From a checkpoint of a small audio embedding model.
Model: 11M parameters, waveform 16khz input, norm layernorm, activation gelu_tanh, num experts 16.
Data: 26041 training examples, 5.7 epochs.
Rows from block 3, named by matrix and row number. Each number is 128 + 32 x the weight over its row's rms, rounded and kept within 0 to 255. All counts start at 0. Numbers have three digits each. After the name is the row's rms in percent of the matrix's.
# q: attention query (model.blocks.3.attn.q.weight, 128x160), inputs 0-53
q.0 110:167152153159148172085131154110145169114139102065114081118103160068133115093155127100113140127090171096082115104141167176167129123165178091153100106155180151106066
q.1 088:147142086155095135118083112164107180100108143159163145032168144164166150111174120143167110132170100135141144126067188129129095115133125179094165117072125104104132
q.2 123:143157075138118171115085135135131089112173118119087160107126122094131138187139087112089112116066154145105105126118113070083128108117195121137176123130075110137089
q.3 111:149190088150124128083112136134109103116087121162129064125146113103120126093152086156137137072122066109189166136059161104111061131150183158181143118107113150102107
q.4 111:067103107170124095150172106089150163113163137099111109161100132089172111121120093111112087132171119181098090107096109108129164139088132132174072174163097131138204
q.5 139:127132193110131173110132173134119178112093153105132183067154107128076106203118106098129109064110116146113085147171096110128123113122110093118099182179125169163147
q.6 107:108159163151075149116103166141164106087132129062120137101116073087151130139089143197142119125171158150070128147093174122136162159149129091154187137034106097083163
q.7 099:130100135156111157069107054113144131139149131111123110176169161103107147141113131164121198117126083152161149123109127177197166157122128190144167109079109110175114
q.8 106:141119139140078118076117089109161195153141134168074160093115153114114177128110165087133157170080143166094164139149157119212096207116138091139142165110150139144136
q.9 113:118200156132094113103118069111111131142077125102100184067175148161143170089105174166167147136157122102119135111102120077117201095155102138120100145090130078154093
q.10 101:131110143175114164144065146154117144140128070120123198100134132096179136069148174160154158158140128100128126169081119096111199188164158136108125123122108086194111
q.11 106:122065151154085118158091131125165104102096082209136145147126180142157092105119118092091083091115152059108135098090111158100095126130099099134153113143162075134151
q.12 111:182109144113125092091126114155105104132143190148061082124059093151071121146139124092147064144157175129133162123127138124149101151116171194116096152185165113124166
q.13 116:080104109146115124096178148092158135083153116085089114089118175119102083136120111086116126190117171133106163099124135129145117129134141118081156083090114121123136
q.14 097:117120159129117177116127138134126158166140137125113167122181136140115146150091111140141190106109094100164094123148063081143111132088151139179122133152134127121086
q.15 108:103127126100082110101119095126122151177166113143148194154095142140115147056128072149159161151050143135088119129123083106060206119094129137163160189134134152101127
q.16 096:153111133091094133136138115132112083187114202129094124101150140122102181147192101115174144005108082189162096144096099118104129139138176202118113141119146100117100
q.17 086:178174173143082124087145104097104068143151098135139098190099176105153113131139141149142083091185107152120116089173081128092089167179136133118185140125128129128165
q.18 095:136189082127141099105197135191116152121100154097136122111107184075110104163084111141120155124168141125123161086135134194119116136089170147139149139121146157117119
q.19 101:153123122097177131053120064083108135152102071099144157124144179173082125144139096117142103112125118136133169153133152137078186131118178170137069159152119103151130
q.20 094:150139206094156139141122139096115092145105134102127160144131072117155162144116103163109147121126122115152099177139150118157082131090107130153120156144110147148175
q.21 090:134154152127148136096167161121143122093135143122140071118120091131085089122148100100132098123114112147057119156193143172118094207148097153093154104119117173132103
q.22 099:156087167128180107135126145163081116127136121108128107116153175192126109140106119112160132138132196111194135161113125127129119137139120132085128170205140120224172
q.23 090:131126143187131135159116140065108129163152148141096105162135134136123125053125128051074074175164155138178104074103142158149135098124128101069122150137106075087179
q.24 092:083168158168124138113089078143109173165117070091144193174111089108092187158080117143097147122139146150148127120131124110086126148060127177159109115133107157097149
q.25 092:141170074105126130098181160131160148133143101139117131149151151141096105169103127172152131088108088099122089148204119083097141099093119090116137119117115171140133
q.26 094:201131149117158106145115092136097148096140174111095152148117080158114084145106121055101110111182140132131108193117146132160124088112102184093171119144119086148121
q.27 095:193133118117116134090157079066092105172143136133084141129116118167117039180162124135122139089139101148142124120105117109132118149113097181133111124092156096202114
q.28 098:096149168112104165107168165113119066080107133050093075119076146136132182098116123094169132124173087149088113131106080126150149219130141197151119097078107106146107
q.29 096:046093058143104129147090138104141177146138156115177147168153146126174100135184071080117164119102142105069072121146088197110200140140125128151152112107110197124106
q.30 094:112108152186141166123157134114164197102101065142157105125219154100192138091149160099125141128119140110162075089154126107115241112119095149143123088120138117149072
q.31 090:065128159129093109168175101146107085161080199127150137125105143142104091110131137044092199117156182161137152178172097111139174150183176156105154143171120090149105
q.32 101:156155140114162118091126123109114099131108085132103094146100143122127135094108163177129171103123163142080145124095135144072098095129074139064120073107137131129143
q.33 088:129074066142173071189100101154090042131114077125150118176137104131119125098113180143119131116121123099133177101137069113210101146178161067104141081101103115173082
q.34 111:124136123133127094198144118140121165175159158181160106159133183169138121148166206135063118190117126085173207159146145096095143174133139119166124171115093109101195
q.35 116:108106112127171151194084126139117130122141094156141129161092101138087056150107119167108133124050105082081115162088125117118136170102103083090085103162076096097188
q.36 120:173115141165141165149121096132098101136116121157066136170163175103115089105121162203193150090166155140143113110164111145095140106124152151148154138148129115129073
q.37 154:104100095135135183121163102153144096148108170084162140126103149151095129104090154080120101111202127056192112152106112125193091175160099098057058112106151118124118
q.38 118:108095133067150154113139115106154164106170133119126160096161154144114118137153091105117107134166120154042147146156148192064148103080156142133139129178184093113191
q.39 099:069107149083085121128139117144136189149113145096086091081133093166186159141076133191163168102166106118083152141094112079040144140108162133191117090150164141051114
q.40 108:093132131110168103091114089139144135102160094076112144143153168142077138171187169117126140119125120154071175114152107222171153100123120114129110175134102161143083
q.41 121:133123074104164088089178137099141119116068134125140087099132232124222147123137100174167155147132155167127144106140178214141144129175087118144185097128154088126137
q.42 103:136166129092153137129153171202116203107074175185148110115214073133134175124162117125106135096079121104093109130130112108091179146159143081142149145160169111142177
q.43 119:139116165122161142071132141153117143131148144127111089109163100090147089143149162038074152112176112076094139139157159160156132118166161136103098171147150147073134
q.44 118:175171094166120135138159125118175145138071082103095129135119109115115111127120134138142139227150169127137158061166112114065164109175139176135191099168128130150155
q.45 138:135124054144160124126110148181106152141123101174179163138136143170171150155109165119138105102065139144097083151041138108153158121080092051104099117115140142139108
q.46 091:103165142168112139110107097134139078150162104161116160172065103130107129111126072139093116132125122124093106137136141144067191098127114127188181100085149113177168
q.47 114:066193119178139149178101139157106129124164140141098189180087096156164117095116127114110141167139153078090103089113106126181101153114127082198105149090130163147132
q.48 101:056134103167068178164111144130113160179143161123159126114155142116125157124107107092120106138117120158117044112072140144091170135075147158110123089097165151131164
q.49 099:042151168127158088184134149113123161127100211130124190149123094121111150102163136105090164137089137180147148141169127131172162158156082123117098206147098210100124
q.50 098:168169138122081148157140070096136195169122156096138133138154136098151150128088126058133145133126173183149161108123177119121125146086077118103113136130156074189116
q.51 089:185131113059135115066162123096093140133156134124133129170087141150179125136111051100144124123151131123082131089169105090136133130131074230067132123164106098131115
q.52 092:120119134117171106093151052146161111176130199105110130056168128119140169164100171144210130104130099134147138145118124112128098143168157130159141159117182158065106
q.53 086:082126091185067118118137052121109094129107127053109161165141113156126134159128073178182138169139134149140134185136113134181158177116186142149097146126190160048095
q.54 112:104122165128119088077120169116174105091177136145102074103123059140163110158112080164123122195132119151112091171146139163106109163132099211109180120111129147163066
q.55 101:144138137152141139092158122197114167191116189145118099127066122133093097110152167130114150145112084115153153136115122133102116125110071129127115170111120193136183
q.56 092:133091109168136153156152101084128088193107104142163118162187119108153144106094133114131090107159109091125189109076047097102101184133143119158100113177132116111093
q.57 091:192119083153130193203152138109089159129091145154142110116144127084118124174117138096176070106223085136139189110121150134135159174158120109149153149143165164131099
q.58 091:102150112153153108110161112132132171079118132129117185109169082100132127078167145102090123143081178084064066163148129151104157147064133157147151195107129163152129
q.59 091:140115122163151129111127157195093122091160130153142072100062062164147115175129093084203036109151121150114131112160186170118127124136146116163165151142128115087125
q.60 092:147102123105160162079079140067154097156155122085177141098129068111107110115151135145126114119149145157109133093136139182108089137090165128067100127162157159113172
q.61 089:146163116097119143163169113093056184106090101112086145140129124124053138151129154150108169105104155108183165145094118076152083147144164135084143137156146099171071
q.62 095:121156096038076136125164090107192098110065154109112105136114120241137173185127105080166108129110115108156174073074107125129176147136165108139158136110100097149126
q.63 089:181162042086103097087105174137170119134150133177133098181137145086048131089105157148188118127138110139085133176168104154162137107095193111138133114148098106169088
q.64 097:127110144054121139129166127102219127096187131120122153104125110153090075166122129122110108046176076121089152189128156112109114152169139056110076129135135094167182
q.65 085:188157147108135119115162145163074101152182078061093187141124147167119145108036145138136173139129135101092094205152125122151100133149123146106102199146157177131099
q.66 089:144186144128063183062139099108052153132086169111107110135166124118115166084140127167147219121108140144126160144132129145111156167130145170132170145130124130147154
q.67 087:180161127126105129168133138148122118128169177156109076116200157113168149154106106147132071139131168158151100122074127112085146160185063135128129103069111127138070
q.68 119:073113140110165090143076118159181108115115088150163134188123125098116109150136148107094090134099136087173175153106125113115114104115139177078069109143104120107051
q.69 103:156086107132101191167127141126124136099098146102113129109151126136136115208132174098139149152130156163121089147138097131155163074098162178124147092147159072125148
q.70 126:151074145130175111105117104167072123096059171166072187113166079120057125124122128117146107165157104077197174169155113051107110096163088125146113128138163154161149
q.71 097:128058157151094149138146108151160137132130102074094131121145098096138123117175067123191159105067146229144107064157091136135185075135183206151134110160075164132156
q.72 089:096103082058135163115169172147083092098150101154145108091073088140098119181090153197168098151140089085189185105075191129142139123101161141134097138083097142118126
q.73 104:119179194147133106120100091103183144143136139112075117115129157094140120200130144194135099093158100097104107204122108146201145108107141122119088132169174131123058
q.74 095:140145125164193123134133119163104075147102172106138165138163073124099066198081174128158127129145077069122164116069100094110122050151147122114191142212115045159136
q.75 097:098068084082077129141132150131158087093137080085110120123141176108089148111161149195156121136111096105062140107123168156152109171172127140161124098089144173112157
q.76 093:126149137104131109163097051142126134121091124074132100168159136137117103095142123141160082147121116104158141125189074093124163093076134086109129116148092163091100
q.77 098:142135146135084101118098118138098102127134138112151105073205133123094113128136129082093093031129087149124120109155119162173088148093087165128101172121137121136134
q.78 121:149122064122129136142177154171128163121101151146105160199176153168149133127166102106157131151127166146112180129110128131118180116144140092122183182082093030133181
q.79 094:084173076140127153135180113096169149129101176134144159164156124140143184173149109139083090173136144120116139129114119087065059105140127089154102157154077139151170
q.80 094:154183105122108131161109128126148151148085133169134129122197189086080167160102141131152106147137167156134191101147139198143160103106140168113118162069172157102138
q.81 076:103145147153130117116151152106109064166104072136121156158213159133117082069115097088105096192056118068134121120131079159155172103119089123111105117083167101113140
q.82 099:126121142148124143181139057174155167141110118146138148107142154133116066160164061046116133122130127147124121135109094115108111181127149098142058136131112154076113
q.83 098:072148151154068153190126151128109171106140168163122120148120147123109148170141143069121152155140096084139128123171097118112110113154051136132121143135188147093076
q.84 090:183131183178161166119087172099147135116103091135136106183151127149129178196085097135126102126116178182125129156173177128054141115166153111191106162107125138124157
q.85 094:107137129141166125119093087124155083074148147149118064098143093132147077141136064112128059158125149110130100092095108130172102217123099141175165155124053133118123
q.86 086:144165061113171158160117099137086153075156135129166083154139202102131156140155113162153165156100177140140142119140100144130092100150146116205195137161164198108158
q.87 081:072090098153155116144142157160063154182133093167102165143101120123096118106114130147131208131147193198139080115140149115091114115192157046130095142117144109090112
q.88 087:143113034146131118084105195154124093044139067163084127131111144145077140111128133140116092134095137079199088124166116099116116142102063129108109143148096140083167
q.89 088:100112102074126157096154099082104072123077159183141093133102082095093205141128154145078096104089134109172195152108141120196129156129101124131192138140073147136091
q.90 087:105147202150097158161102121147109112144107106151133151094124101119148117131119147115116167115129118084068107163159167144134108039042151142082086075156106103149085
q.91 103:067101068084120192121125139128120103155114109175116082138130126166085162092172118124128130135116150206109193107158048126122154120193183062130140143093085128170121
q.92 089:052151161119112119146118123116139112139130064197159115078130165151199122135142118043105181104035152179115110130123204131144121099158153114156100156107153093098129
q.93 086:106087148136149084153119158101151127116125069124128055132158100130160131103102128081105171135152121161111097172108122099103184087104164104118121119133124095218129
q.94 101:139157119148097076131188207142074126068160141136087116122152124091113084112142114142057123131186138138142113103190158114103130136160157128142095162079077162191129
q.95 083:185168219129116085079110134140088116152104169093085187146098117136147071107139126190144084118156205180128154155152069091152173147094135170139084156154135182142117
q.96 091:166133104159090188069143104169147125109137128117162124144111182100118146085101120096111117119178139121138093092163107140094144145115203169101126132090158161141099
q.97 104:130044123129129147112115107102084132077129138112094144114148144084086120089143142145202145210119124158077103156160087174114082121093144153132075137187147126116125
q.98 095:135129144123156132155094131133119084118095149112133102165068087123095141141142158143126130175111164169121120089111095106127129085107106101130188147134171150121044
q.99 088:130067107104212075114119116075121088139112188149109121141145105092175169119108185150149185118132170153138182121090158130114157151126156165080099164118137129126136
q.100 110:126107124142180075098096119066101068166149043132094104085134116101109124131127118200156147105094094137092188101139120151036082085083123138102129164137129125104181
q.101 097:155091101148157169134110119125126081106157198110166113157155090116128108099083140103136137114144084128118133114150082089181131170114105140144157168091127061095130
q.102 123:130154165168177153119171126133104101135112154127112092138108153168104152136174142090158140205070079115148133147119141117138092094121083142166156193099069068168128
q.103 105:140111107137118086157102114094150149078160159145055135110137122092174154164182167116111145129134135096125104099147141128175109141128140121100103212162149190120104
q.104 109:076143176112136156139150100166133114183149139098138089138164059109103085114093124135180098080124134149160115174159107146114105108063102121084086090097150126118133
q.105 102:143126167135115121106104123132113091098175139099128144167082170134117135134146130180101140150145129091165113158199096145137142128168134101098093115136135126083111
q.106 098:102111134174074162111072154128151029119141092142094098092130108091099106116110115079123109115086092147047097114124160164152084129078143144207107124131139168203125
q.107 088:134097133145094144150078177058117089172161121123096085174102205113118097164156136051080142185132134161167138097148128113084118110136149102128113145113126140138061
q.108 098:144151150131122126121105143089065089098139121135102110184121128166131135153137093114151172126094121117141142090192141144157130184131132097100071086120147165136115
q.109 093:170076067093127163113138139123082124111099143131118132172191130129135103158108126115121152157163096166109184151096174107123158097135101147153133146155177112110150
q.110 124:153152117171170109132125108124170150206115163164106176176112109110197123160108157139072131110115130124132099097123125125076154123102197108116125105112135121106123
q.111 097:102163088155148132141144128146108157112111152040126230212109145147186149118158107107154097093142157120111088132085110114132151131109159130132110151201112125101185
q.112 088:056167135125116085091133110137106104136109115126090163147077127150187085142134136154135131148142126118127070163128122139155141115078164172123159195113166103122093
q.113 100:146175079115098118140128068146149131105118158105104093156133132138056149174155110140132093137173158156124138139168072098122111025116125122104146152168128160146098
q.114 092:184107083125150109146121116151111128095158098098108063113147106134105128143163107087148071085131114154176128124146088171087145167031101148130130153116134098108173
q.115 092:150151119095145114116136181069093134131139169137114158103076118087104141082124128162156152129158163135122113147101174120191128115082087126120149102102139130130106
q.116 091:135098154190141099150107106114116070111157136163166162119120082117138128117236116119103124105129135124107142139103152120125094130161150163181091138111137127187056
q.117 089:096111116120116056117147142100107201138141107154144114147166126135156109119091073024185118211149125157128118063116112168122115141118137103147139127125133123137149
q.118 090:162109151126143090079176159195113128128172102114160162092121155100167113143076140200184111124110143133150088089109106074178175107121079124191142109092149106113159
q.119 081:109103167178141197131080124093151165139126153053131112095132091186157158147104154137116171096165134119110159124124173177114120089101144123097108133137083173120104
q.120 092:073144106131215146173121127152128150134151158190194140141158181138121155105156110180123128147203107183102126138119101108131075149157139110146139092128099074122096
q.121 091:052145132137097153148041144178170072148070167078144145087080145181157131076167165177178096140133078111128108141089068105137112128119105073166163109144131130112138
q.122 091:088101132123089070064066175130105098144139163082046155090115136094086069147135114102111137124126106105154117133173118154136145142121119129093113132090145105108161
q.123 096:159113138146183107067117163137182117115166094116200111161099103115094104154131106054145126156136077109116074143136180158120144172108166177093154128153084210128079
q.124 107:141149118106087134143120112120119172061099137154113148181107183143122064114119115092193199101115090148052140121105093125110132129093139057181172126097117127079165
q.125 082:115080177115099155104137095099103115129124154094094151139178179087151175134116097128094182124120120132136142115173071168174148119191141145068148155134126075135138
q.126 089:064091117127083077122172146134106209164127119122106105141151025141129140113116136090153084116102109144158111145043124151107138149160163122093102112169131151216113
q.127 089:128130161123192185115142130161131135164177048082189138151140063102185153138118147137123154154134105127134100091107187110119098155042149167094094082153062123135090